{
  "model": "masked image model",
  "dataset": "larger renderings of crowded toy scenes",
  "train_examples": 22605,
  "image_size": 48,
  "crop_scale_min": 0.8,
  "horizontal_flip": false,
  "color_jitter": 0.2,
  "method": "mae",
  "mask_ratio": 0.75,
  "loss": "mse",
  "encoder_arch": "vit",
  "encoder_norm": "layernorm",
  "encoder_norm_position": "pre",
  "encoder_activation": "gelu",
  "encoder_mlp_ratio": 4,
  "encoder_head_dim": 32,
  "encoder_fused_qkv": false,
  "encoder_bias": "all",
  "encoder_qk_norm": false,
  "encoder_parallel_block": false,
  "encoder_inner_norm": true,
  "encoder_drop_path": 0.05,
  "encoder_patch_size": [8, 8],
  "encoder_layers": 10,
  "encoder_width": 320,
  "encoder_positions": "learned",
  "decoder_width": 128,
  "norm_pix_loss": false,
  "decoder_layers": 3,
  "init": "orthogonal",
  "residual_init": "scaled_by_depth",
  "optimizer": "muon",
  "muon_scale": "match_rms_adamw",
  "lr": 0.0029,
  "momentum": 0.9,
  "nesterov": true,
  "orthogonalizer": "polar_express",
  "adamw_lr_other_params": 0.0029,
  "steps": 8600,
  "batch_size": 384,
  "epochs": 146.1,
  "lr_schedule": "cosine",
  "final_lr_fraction": 0.1,
  "warmup_steps": 430,
  "weight_decay": 0.2,
  "adamw_weight_decay_other_params": 0
}
Rows from block 5 of the encoder, named by matrix and row number. Rows with one number belong to one neuron. Each number is 500 + 50 x the weight over its row's rms, rounded and kept within 0 to 999. All counts start at 0. Numbers have three digits each. After the name is the row's rms in percent of the matrix's.
# fc1: MLP up (encoder.blocks.5.mlp.fc1.weight, 1280x320), inputs 240-319
# fc2: MLP down (encoder.blocks.5.mlp.fc2.weight, 320x1280, transposed), outputs 240-319
fc1.769 074:528500512578540465420530554478482496452473524437490582556435472505476434462521474488679580436424502515499430479488504519467500454466499613559506499545458471553477480476420568421493535572564408527503615524428501582433466479524573450416564502
fc1.770 064:435471469489442486474597565602517478506498564471547503494461461516496429587492496540451490584421560514477528449483533500386525504476540461609590466497483450376537484458427487464481467473569490447415570551414479576538482427516564562496575474
fc1.771 071:616448467459530463479396452497352472450491523542417542601522513465420461462451511491483434503518446530601478518514520525396444452466425477551473516445416504571453580606496554528455487482448515511441545512539391477568480492494519470522622480
fc1.772 098:579466530478502451461521549428479490490464547513578501421524538561459475478466534432465561513523448526511466447491533498502463504521451479543499490386540525415544520478548497540540478447470511405508378456536432469534529536422487451511423484
fc1.773 059:559484545426450487487472497489553564440481492522546469489516455444456506541495547549578529593483531408551463436382448446534503474382441541568610521390555525516535539540465478560552428444503519588532560490533587503596469550523489522388477474
fc1.774 098:507457513418511488496460483535417556499377507459483452617430511492513470574516440466592557488584546472428459573565485512438498502497462516572465531528458569455501580427510515574523623553468504569547508422574649499571460527535532553443496486
fc1.775 078:515588508531581497495501490504520508465509480576516438489499393494502527433615487437453593553521477519455544445523563469386506431452529498527491443541535510386550481497510505496422503551498551511471465567522613458597539490481541528438529418
fc1.776 127:458412468408472455446463427417563516476488555498466496533449522476514414543511494528570456516532472450475473454482371447560527554529545453538494473542476526517554455577407608613598515502529524529487501528595590461512514520421504556416572487
fc1.777 056:452524462467537572465520470437434491470444456579456440411562443486448476461507476468436477504469531494553501641541502526493526566460503516503492536534446473574441374487410565481541576448475504486595465568535462483517477443564468460495403496
fc1.778 138:512453448440486492514457513455534500499537512366531444582499435556455542455565598518541477470430542548470613592539464474502587494531497591476480533475590458486509565454460532517471510476553585488422549448481495510491482461409536454473510627
fc1.779 068:508565505466505455435515460494571436468492596526426573527485478616435524552525433481613564471452410576570594414534432454430554433563447505470480466484467531416536570579507463480425554597542476551534414489514438482535455494542541509482552480
fc1.780 096:539493484428492578516458491467532540416456470541570467596418525511570495561466481466546554526503525519467551555508503505424536422464490450498465525502469540497445475377474434571582506527512444446481461463402574440548498434508543560492537557
fc1.781 104:511509504463556452544548399561425515460498494597467432408443554566504536489490533507485513592468488464393534552458499373464545606473562594580513523441408513523519368414489475496467481420479634572448550416436473403464545522495549465507532489
fc1.782 134:449625514472511565476519550586534472540515498369450553545479528460471484525577523406501492527485522557453499518452485566463501500448571545458393502457522468539481487502483576471567523550481452515496505498521571550486525421534543505511449507
fc1.783 112:528559520491540488502546552440583483485516561449557523449490490400467459481465437453557598566510453533550528546421422582457490460535401561531505418484506455544561492461514506490554530427481589493603480419543509473490499392543445531457428483
fc1.784 087:451509408523470531438544514506461491511403532523436421457461476580420476481596449444464515451392539562544506525529505498534565591477535632569388445532494449613448455518495552544535531518495483443615452531535472514492432463537455460467454470
fc1.785 089:554542580473446415466463482504559520536463478409464498453496503553524489573555459463534503498486492568428545528561513478511529571564469496502467443489474530536482401490462423518504488475567569574562445462630444438440654451413492584511473538
fc1.786 081:436523507538463570435570447617516510491528463425393504577467564417415515508458587544615482560491511524498538583496545484481504440515537565445496555523529450476537561482452477487479506518530540536557484393533530456514491593461529507450575449
fc1.787 075:512513522462371536441483476576492519473494501534469472486613489529493508519579449437419578496560465547499576518555457508521536466518527532417461477519496560492376421470558541572504541541480488552500455476527479495499561523382410540487490552
fc1.788 092:594590465597513493562516556453540507457474473409480515460546493521558500503535450556455506516507510524513416544490503505412533641486479519610456455509480566575526442509386422419443478502430522500507524556528520448495441462492418454541550554
fc1.789 065:454500555504515605473468535425504461507528503528422577498479571549547481500489441414550479483447491461463467529475497402549440519537456546512530422600444531474564509425553478487522509437456413488402566506455515517457497437507506493490499435
fc1.790 061:421471464451606450454553598543465444451552582505503466516475617536499473513577522603541516533506441518539543516480549537471511465512513509503443481566454632427436476510571509545496477520476541412440542499579526511513523473510521553496513478
fc1.791 069:503388530532472470469419435547516523522475532483429485458509470544560410511497429525572445530480467487524471494567499478476425472572387608541501471518506478500542536440582465465399555583487526466508554504511568411472462519534510476519425517
fc1.792 064:514483465578519487489465518473468546455464503571472435505494480494496532431525545538569535495448571535526463601501492521479458569429555521438554514504485446477480436535514380450427461512445481485509469576521545452536496531465398538481421485
fc1.793 103:554458507546453482480488529532534548536463504425486568456561563524486439494561439421581550534403396461524482574551500462478472598458422417462564491465512504484482497461439534480464434556588464475496531451521501546550569425496445494436463509
fc1.794 114:513544514518438496472500550423477514594475459495501399432428515530418503552639501474482578539485448547426460457431471463462491494464512486594507430484455446446518541464530608553503510552419479515523563435457437471539454449548458495568493448
fc1.795 119:506471589576490528427520569528450522475625513516482408559485470489454532509552599405473479550517548541517519570532584512477525512437549504469501418504425512428512503518537578394465533508512453462457533430455572487446593476458527486543553429
fc1.796 152:503547593490559461566514517453534489470418468481576465513575403546445567614478472464528472612492482503461510486449406428457450481392531503498448447505441523546593515495503507570542419519488479480497523542465499461584492567505503501367500479
fc1.797 041:480560514439617473595412573559553494446454539447563502578470556445442530452506512457358435467541564467559551501535539518553505582526476490560479567492510544562471571484510470559470436493411621468477518499437552495497573448491530464444521434
fc1.798 085:492446514544527520548552515422456527490587539453522486506488480488539464527469498503430508507436481500380579488539464602439616568486535515442528515487440495475509477494546470625556525525506538374612460592541523501456514419583517508477511529
fc1.799 065:539473463540482510439538534503516483430438542498477443472497475537565514546471523459615593484507496409532365455495546524515537551397518485416499494503538457511502509504498452508515477454496602560480582489526478357494556553419452500488542487
fc1.800 091:643429546484383409575442517538510515484523506545512519535467536495585443562506489559505486443543514479598448593390537536411538472523470642528566453517485532531502423504590505481449504489485429453444546476447501485440493407561507348579597569
fc1.801 108:542471446555366464539456545463486426562416562533462478454499626510507497472529353461568517521476475492514532428450403554491515535483533511484491568492451495483513415557492530492550502474530465522521509526478488466548528521535456423552578526
fc1.802 039:483435525523424517458460514534493505448455464546446480500511526533445468575490531446423514537578492461536441502478464556481614512442448554527599438475584513464535492460452528472496529498480512508497582445501639487465517596443502517488511460
fc1.803 086:483419568465448485457473419477506580492492562530500558487501503564433553468571504577588516488529515481519517463542499485501461520488460432435503532468391605526513577447506531452531517533511522564548490578526441524543508385520615409552417508
fc1.804 084:538502481446491425565478517509478473454507455487459463437498569498559544600551469444473444410434398522492526467505361462613424478500445468460480459553486430439588447557470504518442621541458463465537521437500459564456480560517528478550491460
fc1.805 104:475483557450582370437493475543386500523514399446507410562451564525578500509515582488502515442528520442460506417504526455599562529450400508533519520571525514440483500472423536484560568525485482519557439512505488438540499460434483478433565457
fc1.806 047:537432494508500500450438485591580579391482485517496516535513413472431459407418506536462507533463494496505507478514476484496532394533500507546479537576600448620597588503425517512562529518505462556556455469492538477424473562480507375423464506
fc1.807 066:537451525545497463438472529455595564527561476518464507550554408513526453563419546502557475531515523449497383602448519499557548444471522557426482491490554525548441492456462464540463543393493588437411534555484501496520472550543542417471540510
fc1.808 036:448508517530473454594606579421534522462510484437641487549456540470524509521523428575469459516476483568588470549485444580424495546563532485513490501551506487402433510548491402477437417489541514456425588396570554491515432481494560506491548550
fc1.809 083:539389567479554452580524477540408438598536562479576569484523481509467417473591471572504431605528548426487462463574478460537486499574481412464543597528488422454600571536555536500457531513616440538570618542409575492509396490473511444467527435
fc1.810 027:574512432457477563501465428593477502401496609535479533439539448468489563513621554533565413563493513556515511457475518391481598429499559519544460468460479565410479452505502485480416450561508592538510537496533441618557455513399461493481480483
fc1.811 120:457512407415537492453520576537514531464525534489537407531525457523446547510426516498501534415441423438515479501507471443457539570437568528515437410494488532466487477535509502492567468492593507460485529507494651490580465472514540425493531582
fc1.812 139:464490447492534464543517483530477571519432444479546438561441591482553477608504462387538466581463538544504520534588566512523501448494494583493497507511488542538535560468430533512421419489476438509512429512524535502476483452492491538542454494
fc1.813 096:465520442534495478629615477467621464613492588542517520562575532389432412495550542465448497547522450482540473527481568430506475493536491485455478371496526543516465500507518583417429554512472448453540482508561464429426501472518564445479473426
fc1.814 045:463509504477469569425510621474393470483471473549457460452532446561439419591533491511491468524444582493519501473495487504500426544493486541544461429538473526488518529583518584400539551441525434500592465564480544419491507553476466528472500426
fc1.815 086:479490583490482510559530491507507497421447493427521482462473459500503505477566470484564485610433467722582444509516581544499544525458455413461544501526553523448462473535511486478548605523520590515379568547446502487512460495502571453632470465
fc1.816 134:563496572505486520541509427487535479410538427564437439514531521524496546439467459556542513500462525519472497450561459462557479504489419497526495446466458433479432475473439483559429495550513448444521579484482546364484421504509519505423519456
fc1.817 054:550477509511486502508466566496457543439594528511564519599538471553445387535424472450472511573453481443491478562541455485478500602501524445555576429520501600513480453474495516501498506489553543498476391498515514491496563498479607474544440486
fc1.818 038:478478568431549481574403534503429453450484514524474483420497449447434568528508503527552440495500602532470528551408470477626482551444467503527546506434491571560489490476424506423528579518447471489498521499502492580402591482466563533526565393
fc1.819 057:584487484486545410576446429507385487459413566550488468571591449493357541523474571594445524436486467507494562572425569486460473495503512451496516518491481502609469498494502504512418449479541417512504505495503440458531547517507603468517517508
fc1.820 041:578541502444555424474468474503572481591497527576503539493482465511519432530517472518576437475559562527429490511492482426464564482522515497507458506395511465444429444473494464495516424534524524448426522549507445413501424510548540486503530433
fc1.821 137:541519363493512532352443382492458513448480460464445499593437577499494523493389495440455528401483534572505489464524471535470507441513517542499522562504487543521473499532524491410452470465498452543538457545607535435577475482457432588480575481
fc1.822 160:433415455626581509462502467456613444435551474450540534517562433587523470541546467484452504529497536497559549605478586539501535543577553484488451532524570528459475530455460505417517468519562494488450419537479506431486491567516445475512428439
fc1.823 072:512564475478457519505476520555532547558493525492488483448525579514491480548479456532620475477510496479432502493520552516457544534596398578513502503491439554545476518458537497421532570513479577567522516575453478433458603470494546443602449587
fc1.824 046:428424494474519526477568612473560486481534548458445445504498583572467545508495410520530474533545637608498528437525444523513599440472499408539474523497480546474475523481526603407483523532467524545415548466497436545410454466500504494514537550
fc1.825 096:527582561463493596482519487583514547426441521638561511472461436566442482447546501519502613576448409529496482509478455436515516633498477495459521415543506442414555454382546524527546486454544458457483524534449506519509617530514483465531479519
fc1.826 099:593478511451483492467452397515483475537491549531485446532479562471512473456625585498507522480458444456487518565516460523501519588507549483438487473501513517495522481538495502560489515475490466541483416456468415514492494530512442545562548530
fc1.827 133:395490551519567515398559453453495513481383510513513569426468514433469419449478442451526386429579455509471578536531535489534486420584556526420396559611568514503481539479435457431526482473458487445524429592492471419485507429563412507495431504
fc1.828 094:538516482472537474516427434415549519472414536502405604492460478501459430523537512463619492552497453500452593502452458500512474486490370467575483563442400483586545525531459479498542422496508481509537531507543529496507526507465462484509430472
fc1.829 087:479513539551572423469578521514536515533489482563523503454510606522484465467540481498487443516512476493494531591482516406501507510430547485506533406463524363560445413393435626484470485496418591526477542426472467406513533500486573460526476417
fc1.830 101:516399471486493464451542506471501507524531538520534478403482468539501448506537483455491494435492571562624545567501531506480413551461498426568527553462555482460459546516436550505504466571600439505607568472583538572508478541626533509564515473
fc1.831 122:464546485471629503517565423570564511531504566493545578498551434467518546577476483402506498540514522404505498501471465498566523465515580503418521412541465517460498519498470508450462522472527437491473595487551528554491525511509538399563512464
fc1.832 134:526431540403458309575443563426484470460507530483488342546527527460518460506495483465583475588472472366458531464483415496527480527478518482494440559524490583507471547439475455530415497496533533467423498556499490514551523511517494500469579398
fc1.833 104:438488460475534562480387506522462420476552562472490556522431581472555471567556410543415472472541498475524532604468497504454497580582439505559505530528470569535460522514461501524519500469575402437542464580516614454536467571525469489489465484
fc1.834 114:440485545553587547512427459382496479424492449602465542506536480590523465550552617495493578500515571533492451531553476447529477494569497500409482479520481417467522482506436417530475538461511461525610536518571464462496565576423635457519541502
fc1.835 108:546469527469484545456553536495492490376474539437438501377496455433480645482533455556494443547527453434452443453466489491473498510419497582531481460518535443526511530467471549345538575615579585627522465413503436451539610482485522503530531402
fc1.836 107:525385548506497464428478529458573503506548525521478527475524492425547547479526480527548546442484444475535513590501508488567547543564552437511533474486494518545506365495426478479497418471538570487510370463491480489521557520539493614481467558
fc1.837 120:505445479412425529610486404496469537388431430505598482491493575492486459451547466503546590532558565460521550387461568572536481490565467536536444536483470503457494471454466576521476579594522539529556510513491555555469504452439587588423539517
fc1.838 066:473506490510520602508502624468500466485389535565523592391567485575519537420496567554452483560539507551410517546604434571513457435434540467526614421416494516516459491458402512447563613464440442552535417517433574445489499442539513546547475546
fc1.839 160:565444516480442430424458574488477547523467510535517528502570448447507557577443448525605478483474586483482452513495507506364476485371436578560439519452399489450454455473427535503414533536555501568530515496492547507463529552488502462535467496
fc1.840 145:446452502500561608462450450501437538414575476484470470431437487575453522546489445593585525546478520504529504426516541450542471408457512470488563525608487512550499580402473463500443516424587481508490462491489563458481515574510453462521527518
fc1.841 101:508553518431481516557449537440516493526496604479472508557562468438438498517533498462379541515426408430480467534417497444408560521490538482523428475540516487456504492515576470562575412453672380419448505556473533526465497587510578509528550512
fc1.842 153:473488529475530461468535518502483555540513540494578422499469498451521492528528476494515496490606443504575493549482516476527475481517483582503541460468581413504443393467451577563491573432506532492417462481435486567509428489472521485577459506
fc1.843 138:497503452508477522490505515564531479445489448573644470541464484506416485501510566544459575541508436437488528450510510530563586465496606493488512458497537527390475489428481463530451470505533515612444535516403570476557499530494572499468453448
fc1.844 138:523386436419413432597488485469500539417442437526559501555433558498503440462538464506538507528566574427442522522527543487537494484513521613509445464494413510448495465480445575522471549646526597466564492567546529474528539432525550588438603533
fc1.845 076:590477467463407549452488546404496540508390442435484495395528502471502527533519454438430418479544550521388585514517469449558454593441498515513528533515396479461449579541389496514575553482495500537578466547552574409463575511515513496509527440
fc2.769 090:457480532484549531468439536464554472509514480440559444479533568557478528536520497479347536545473507482541470526466484438523562443457557527393539510478469538454473516496550423449566357527513408501521535445536492509603576558503496520590490458
fc2.770 064:465514578526438432486570470504545522585497470649475511606453514464524572502460490488548475531494549543483482530505447498442565557537501541411482463463458559526532463519535541492539534452542523534532356486472539430446563515577420446593477513
fc2.771 076:409495509498497489580527567474552585509495458407568490462449401522564453533525451606476498514579526468475418563536508501505485465507477484494537500483561471504608533382482427469477554511499473541503477480478530512517570520530486520552539572
fc2.772 094:550579513495483456502474512543545484436584516508461453507482521372507472494567446451558495467560556501537569392511520478559566493522403491575505453475535483509520522558460556519591406491534560510554512553449484518523547604546511481506489513
fc2.773 063:457502537541496458537568440449445463478452594564456507571471533542535586416506521411467457554487526573462503477548460434450572523470518491491452448573468405510482502558456590461548564542548537460528526568490469500472486524528544535532435474
fc2.774 107:500515494423539494495445490485506489456536560645560513510514389477463546476549537532434488481467521498588502469436502501523532541521535490497504485438558464517479546480540493447542415556491459466464536564504410560513514500513567468431514588
fc2.775 085:440508531480474523469519466494460497474471563500526503604515501512384514510432540599527570575555460502488479524507428499530463438467449489536492474484558541553445508534575365516529551567553469554564567419513478541489358477575470336440566494
fc2.776 148:543558561509586506483546487531450427590467539439465470470465481437475487518404519504454418465485435513531541504478540466466518533434524451499515542518549453469551574561587401428476434415604494542468534515434411466495476570577514438515418514
fc2.777 051:560486513464401484457469505527486552464523516462522514431458496492482449447429602545516520480504561553512493439512503534530475527478510415536605518561504552420535399598441497487442407491545449520521510440431465521526484491510537583449541505
fc2.778 123:550414457563440524472519529544491477477557517616552467473576532501485444602514489456369431406478570357567494531509425491530505467427487572518497487535569506438491511444502596520557561533579429509395479483553499496495565460431583487541460397
fc2.779 072:549489554559464520504512526591436531448581438507509469468475521451571407516378461526448538517524613507556531538414484472530467519485489534424559537519534524555529489402466532515548459426444490497453602482539453427502581482464467607481525586
fc2.780 100:476458552516508537561476493523525515488429566497528471586578437474471522533445655513449414498437552438507511459536492515545530534454478495476519484534596398514469608446579414544466436480457434519447534548463425532466465537460532456606562515
fc2.781 112:389490542574423549455459389473571522396500512481510540526504406492475456496459522478503453528388473505513419465548475503557521438584494466680457548513548491526540496581480478505578519515458367536559494500490516541433514420460502516521485603
fc2.782 124:575499495458461432534466485543564494429438559520462587439624471508545530442531393496587407575517539504476461551502450467494500501447500528525491497473432522494554478540501536517491466560467512500494509593541440413549479502477481521471488497
fc2.783 109:479488460665432554450486499481528551486524454488450453526490455475479603472525474492470448483505577445483470474436508500535455549508583415438465471520530493462472559553528458484534492596523523518554508501534500468554485465498474436460523547
fc2.784 092:551487505440393456518548503475463518379522440442464534493441493460546450411469516550471484496473560577528485492526518596533586508503548433524533460509530551424527469478464569566488455516561448487562505419483463517576469519569531506502508444
fc2.785 101:555498448516498459537566458551565491517487524405524567545475527551503528553521430540489438556471483579440565493429457523571480499432469400535540474498406558468398498549520543549425505492603416440492493498471564465547337492456422532449521470
fc2.786 078:499508514574490609471505491555521475464547467569470509570511552486473487488580504448515475539518519358598488499451498445499485481579443530579567435534461504481423507489526533577600442535489575521490472493448568493537381619511514487500435454
fc2.787 083:521479440480568497542482492416487565484418537530554498539528430437567426558504528563519496571546471588491491507494518538488498410508503449528589508579520437531577456524506483469454505501453568550492540444527491519503551420516450409536523479
fc2.788 082:514504519427568441558550512449523522426600443437444501439465542474461498539438524458494490468547493517484534564577405514495430518459441586446550520477503562517522520443518507468543478520373444487528450569555526569545502565530541434589485528
fc2.789 066:565471511380515517480539484514467516366433561496551412464483476519465525520537525573549460461533469504546444493492447635540560466502512436486525539335547521561419490535449517443550528519569466515447485408483491458519541562521452512521578494
fc2.790 061:487498497477506458526454503528456550460529487475379531494434480481499530526547477477461461499452643496433498485597401468508474495512476512596506557452511465461462575593536450469499609536464534505514503471503424527500471460500477535485506474
fc2.791 073:529466559463527557531403435491497534528514536567586542542504527467420510486449511535534569482581524541463456492494528511501497527506465468484562609576506438475546510497462540539469472451512465441456471468511473626518537536560477540407511561
fc2.792 061:443572504501480512539498499565528456508432481520487503595567497482455493452549497497458442465562540504420546524533543479543504547474480392558484471510555535404496529500547519484512450487469572506527440492412488515546489525523445479578538531
fc2.793 106:472589470436502609452511446481487524547474510522588443557489612460507553448533502409490510464537446474482538515533529557496465446547488512457418517441530551475501513467538474562526570445458432542481429514502533526453481526511412583504486559
fc2.794 118:590421551502428432439504482507493533477479483596570477502490516540599564427467422465536478462515472508555511589497469475526455450539515385461531561570543546502470416412552452533423506430546462442422374457421555461462479416459499442513598458
fc2.795 110:513506553552514471400488499370458460492504557524546553415526578491523534507579487422504453446571473488531454416535465466522521499495475472489471590477476522490549466474418468391516603540504522464636471656467438522572468526466527555548549624
fc2.796 153:539470408464500597566455426508509551533514481519411524479450504423480523507549547586482536490421550580506503517477481609526492439382459526438469393585435512384513473530460479463512510524514587398455558515559465529482487534524463403516596418
fc2.797 046:550476499518392562559627395466470515413519494540457521479486496542569507568483489421504504456485389580541468461511540508455523484411562484493534461507489430465556475512410565519534572539632453529564487492454481466515450465403473482524429522
fc2.798 082:529561491491512460492466442652520485554437493505452514495437450484514490479497502473499501511492509501476538432432452431502598495466479519497476436576502498555526490646528413469462448477537600424481570420423473505455571501462448586545480519
fc2.799 067:498504490497460500524534472442548386494436448425438397484535556529445481506469517554427449465493580524483533459511420393434524472533425508499515588537456517422507465512474550426508516539521382456611476501467518516456495465578546503482464529
fc2.800 087:338508477486519559514465532518461415498485548456493519467501511406491414551635558512378524557497550466527453472570527488449545450478485441528489508569485415544440561462430433560459480501473591440540489500485642512455501494462457594548484417
fc2.801 097:493455521512516569544459503435450470572398531480562526437473383474500470417538580535553571611468484538525510538521586426487516522522570476433441585536520512496499455494506432516458554514521586601604476554483514499457454615373444470445519491
fc2.802 039:594538498431463498590515501420494492380510515449576541473556527474593449481473427564534449464478524529437542503453470487537503426448530453410435500483426517512516499462459483450542464561577452569435445527493481471479548399604519513480517449
fc2.803 097:473564495565582402458563561484516498459585532453522507422472503451541392509537566503527465421510532434575548472460529564548501475506468540468455465534567500476446527548521474412545499546506511507422453421485567500522395502430594584541579474
fc2.804 077:540498565421475485474511429608469473556489422583512495442476537535502525464520499569486481443461541489604408407493537490452533436456517462526443515497560439516487515540588536551496416492531427505519416575547462440505467512531460504515518457
fc2.805 109:470424511440492442468553469584569509462482424536473452414548468480462595472521474556466498425493546488584553525568566612539499455568484457434510591441543478439485526455488540454560638547459482474405500487457537448527550459546467560477482554
fc2.806 051:480597544534536458605501523523534404585589482476462447634461559515514453447499526434379533451546485459545515547552524448524544504421548563488544503517514462521496491533519521518498408457522493484409537525508504504562532533520450595547449478
fc2.807 070:437531457530492470486517487517449495405447525518411565445395560529551613567533556498542489500538563517490578465496467461439585458491593510554548453484451492473556537523433612403442448577529548481531552531542525550472430497476456486512452552
fc2.808 045:508511502505491498463445428572423508446537539564469519533511508515569557445512459409464565448534540462527444468418591426515485507508470425560501499433532495526507435523468564485457536502598568547514551523498428581561546533507513579573528468
fc2.809 089:570466414502557596409492422456498497624453408445515492524530523491475654525558504448503533507509524498429446541505547554466377485462469566559508461501453606481494500463453489482431563418435437447473444570581487447442547535441429495442440467
fc2.810 035:453495549561513449491486531427572455506462470508530517553453522568524462484467534536549519509489514511467497562543409524557487527522421547519530593467517486457636488469466530560520489412478493507478464439464512371444521569584485500525505529
fc2.811 114:538534492500429421415465563562440499549524529456518401535519458461451538452535465523461567523477498479454546469575443431568413445514537477557529489407464522513458561474432524508558511483512550610505416427449479436501452537505540453556470498
fc2.812 133:483525563601474605470456475543488471589550512489496550431550524483508518386554549509398552520559561469511485556548510532479509449599499393569410528545548479540429433372478456516502459582474464488526482593411487573492482463517484467491485474
fc2.813 095:461501517610517513387477426543503552492527507611513516546635439537476528495534490388536499498578475578458461467605509559429468476473576413551550517541470485499460525547497454386474500452446586534471481462494458479509481497517465457538469497
fc2.814 044:585584470527506401529474425546525570478512505532519568440564509445480495444481521424451491492537497523535467543594447473545478571471505461431605531456525496477470528431529460565493485504528539478589548497536428573479470475531488463459495557
fc2.815 086:543511510549560429407493508488570505502508533544364528432490487523471448523652468525510584428476472441576569561570524355484537444536447458539438547562495415500452437509506528502525519559498434417572531453563507543492567532478491556413511422
fc2.816 125:462497519536515529443492482523603504532517524389486464535499535425559547527507463556547588522572500516591500555470509544428496488526482461452485510571492527441478481464484451497468579460475470440522414490477563488559465560544554494472584457
fc2.817 052:470573434483493500531512449541468543534511542544500497510519501448492525458584550522500448474521551444462556432401564412536448494489442396531528403494537482387497548553484503496518467540475503487587473482501547626449492507485518493552408431
fc2.818 044:570522420645447459481545513501596552547431503513480489522423531552534474508585487468458571538469462564522482520565537414516562498498407456438476511610533425495564524525445535552528504452450459497506495501566481571482450534551414446461423533
fc2.819 056:430498535536494557471495524552530644558545497508466504498503485535602538571551478506557532528400464444425485432519493543458537474487466459504588478494411512411552456459464521488454589470473496530485397388533496539520585542496383499452523496
fc2.820 045:483509484573473543517508489494433553433599485465502445610491511596488546524446555493475550580425513407509556501472468493491531487467577485551570446538456511515471572506449454562429514393448452445547559465473591578412533455563483463493491620
fc2.821 142:454609534504524604458420498533499439484526568525531576503521567450484466489520521553471522555481461434533442510441498490478500448535592501485519551608548562472547544402570491524483415531487558587500478526444528459523437572470486442461473425
fc2.822 136:473471431567425539528431526480486446528527524490390618587539423411523465419495538494516464504519381447386422473524569539552591579480484398522509502521431516522472510487524610474443417529503627492563508498463621572502495550421536458587543533
fc2.823 080:512454593519492452501508541441494541493457512518556640523444409572480500461466474578493527537515466600530583519444574584492475500470442385451510518470481477482476514429430477631531575518518419447441505475533526523576448549552555481390576555
fc2.824 052:563536495544483491545430339477469531430510492523514548528411456448543463525508523506491526414502409398490501579441510500527480490462474527517472529514527621565470535484459453525414453393496459474637490476439531431514471534476577537595500522
fc2.825 095:448417484505547522482477432581412552437449543422537494490460543467511477500468484556470537584508535493550461498508529525482520474461476565503465631513457546589467414533538519543549452532504491449605468485526494508495592477531491445530519541
fc2.826 111:511482600531587474514527594506453548506475566488405551511537507554535563508475378449495559454551578487511520435478404464561529568537559477549531493513438537497537481466499502451556513527500582515598477609453430412488466450456492563511514491
fc2.827 116:527509484447494484462536453558549513424455527422533490577524583540524503458530547573512505542507491515518653499523466479553474475499525538577436483482545463476359540482535500479446439471419417518544498481416549506558480546413431556406454478
fc2.828 105:532443614485516518554556504554571544543456521448638487553442476467465519511434429523400496588477462459495407552535451451503611526522510471534437532448619575552526542440533496479506473588438558580488544475556458511518541491466516492539500593
fc2.829 090:472488498536486495437490560466534444450454489471496460562545414492470491506450634536584506489489523470521461543560426464426487576523470489541434594515465559491488471531497346512506508453591469510498447519490500525394575417490503493478576533
fc2.830 097:486468570484428495506449534546536433527545529487561462507510463407559460489438388365564528551506533477499501454475547459478449440552477508485527515552498502486488405513520543476547584421475421568425501521537471495562511539534461535492536505
fc2.831 121:478546546421428469456494455538542453482443460504484503533495457460525454502409474453514589484577579569502545536541503455472495484568462562543508555446449525466433427585460620450540452543487549556458494533519454467426511519510483512499527633
fc2.832 126:540552515499514426466517438389536507425519498480475483483536497567469525551547533482584463493444437506563537590564497528487415600592470538522528456468538515419517443498406507519489527499609417439541627552422408460502525534482502495526476581
fc2.833 106:482545521574597545582547474587503597569561461530579563458495454506479562422503597470532459479504477583422555498444435526426549510508419528498432495508508478614561501461441489446640501534420569497486453491479484482568474404553473518524547526
fc2.834 103:540458497502526446453471583516584441565504531471513513532514514541534455528491446525480347416480515461514516577471499484525501534471470449449580471432544561482507414554551449479528523551551498533393572506530474515466467441514492445522452521
fc2.835 100:468535517526468476475512422516491394568484455521489457529529479519633504551503451546475570573439585558505445463522499469516438492604491510423544547547468528505564550542465499509590538465503491504473576496502572640425467544464531415460430458
fc2.836 104:476563566480462510471455520599531502444500434539629404508523490513539454445535576552524519450548521464483461534489585485466508522415423531469476438512467513448486520589528465577491485511559501470508495489415503578580487570488419519508583498
fc2.837 146:444605447573549531517451469523524514497550511512495452525462525518505518512410565458485472469482504528536559637496516517507549518436510487461485430518499470518489493460491377452520529372492473483396518508438427457474564579519583434612400486
fc2.838 069:504534482512532432345466548488457497479490490475497452538488525507463466511536477572535460476528522573512489477473505495508420522533477619583526547488482565583468495568524468413499571579593589581544607510577398461457541546465455449480438462
fc2.839 135:549471533551520470450506502425540492495494587590462544556443460572428440477472517558489469564444565470524454509519494479430538460562440478471443516543488506565516508487475449556573541470516477481567592582505458516490593494430440593446517524
fc2.840 142:537591441519528499608649511536451486467568489493451504503516568462479501441509451430450447470522478495483477561461476491598549480469451465439533548458463451551498470507414536414481530424457527508400398502421520508539524513576512524488495566
fc2.841 096:497491468502456504567582583565394550472466506571474541527458414585465432488528553491524440548500403504543477455556562554504426447566514563574544525483506430450539469525498569512550526529587575571443524470527541518508485503469482491637404487
fc2.842 163:443515444537513435443491485503528523500583453464491474482505579466491525530390572486466468498491474491407496482523530509505507481616471498500467432386466507520420513486579517465558461510545446495564517575459494510462505447570372559550462558
fc2.843 124:458530541477542504590512422550421489517633498423495593569463478463496481423500483528480475565482453482456424552467489436492504552580497534481547491461455492578483501520425519435547472521576551463592432472504460476533498526400537491443520501
fc2.844 181:488587503635491548486446465530521480497464561564471466519532515528546605504445498432455501504504426549554532571496530519445522495453431544469526439476474460500474525522542369476523452380479470479437466511401408487438494556582488443576475482
fc2.845 074:582543507479550453417545464543559469463496552564575518503479512459466558491466512486445574600502571586518512550572501425502562520570431499447561401547548529488504446517567497562469500525421515482533449517543491550517457438554461413394508541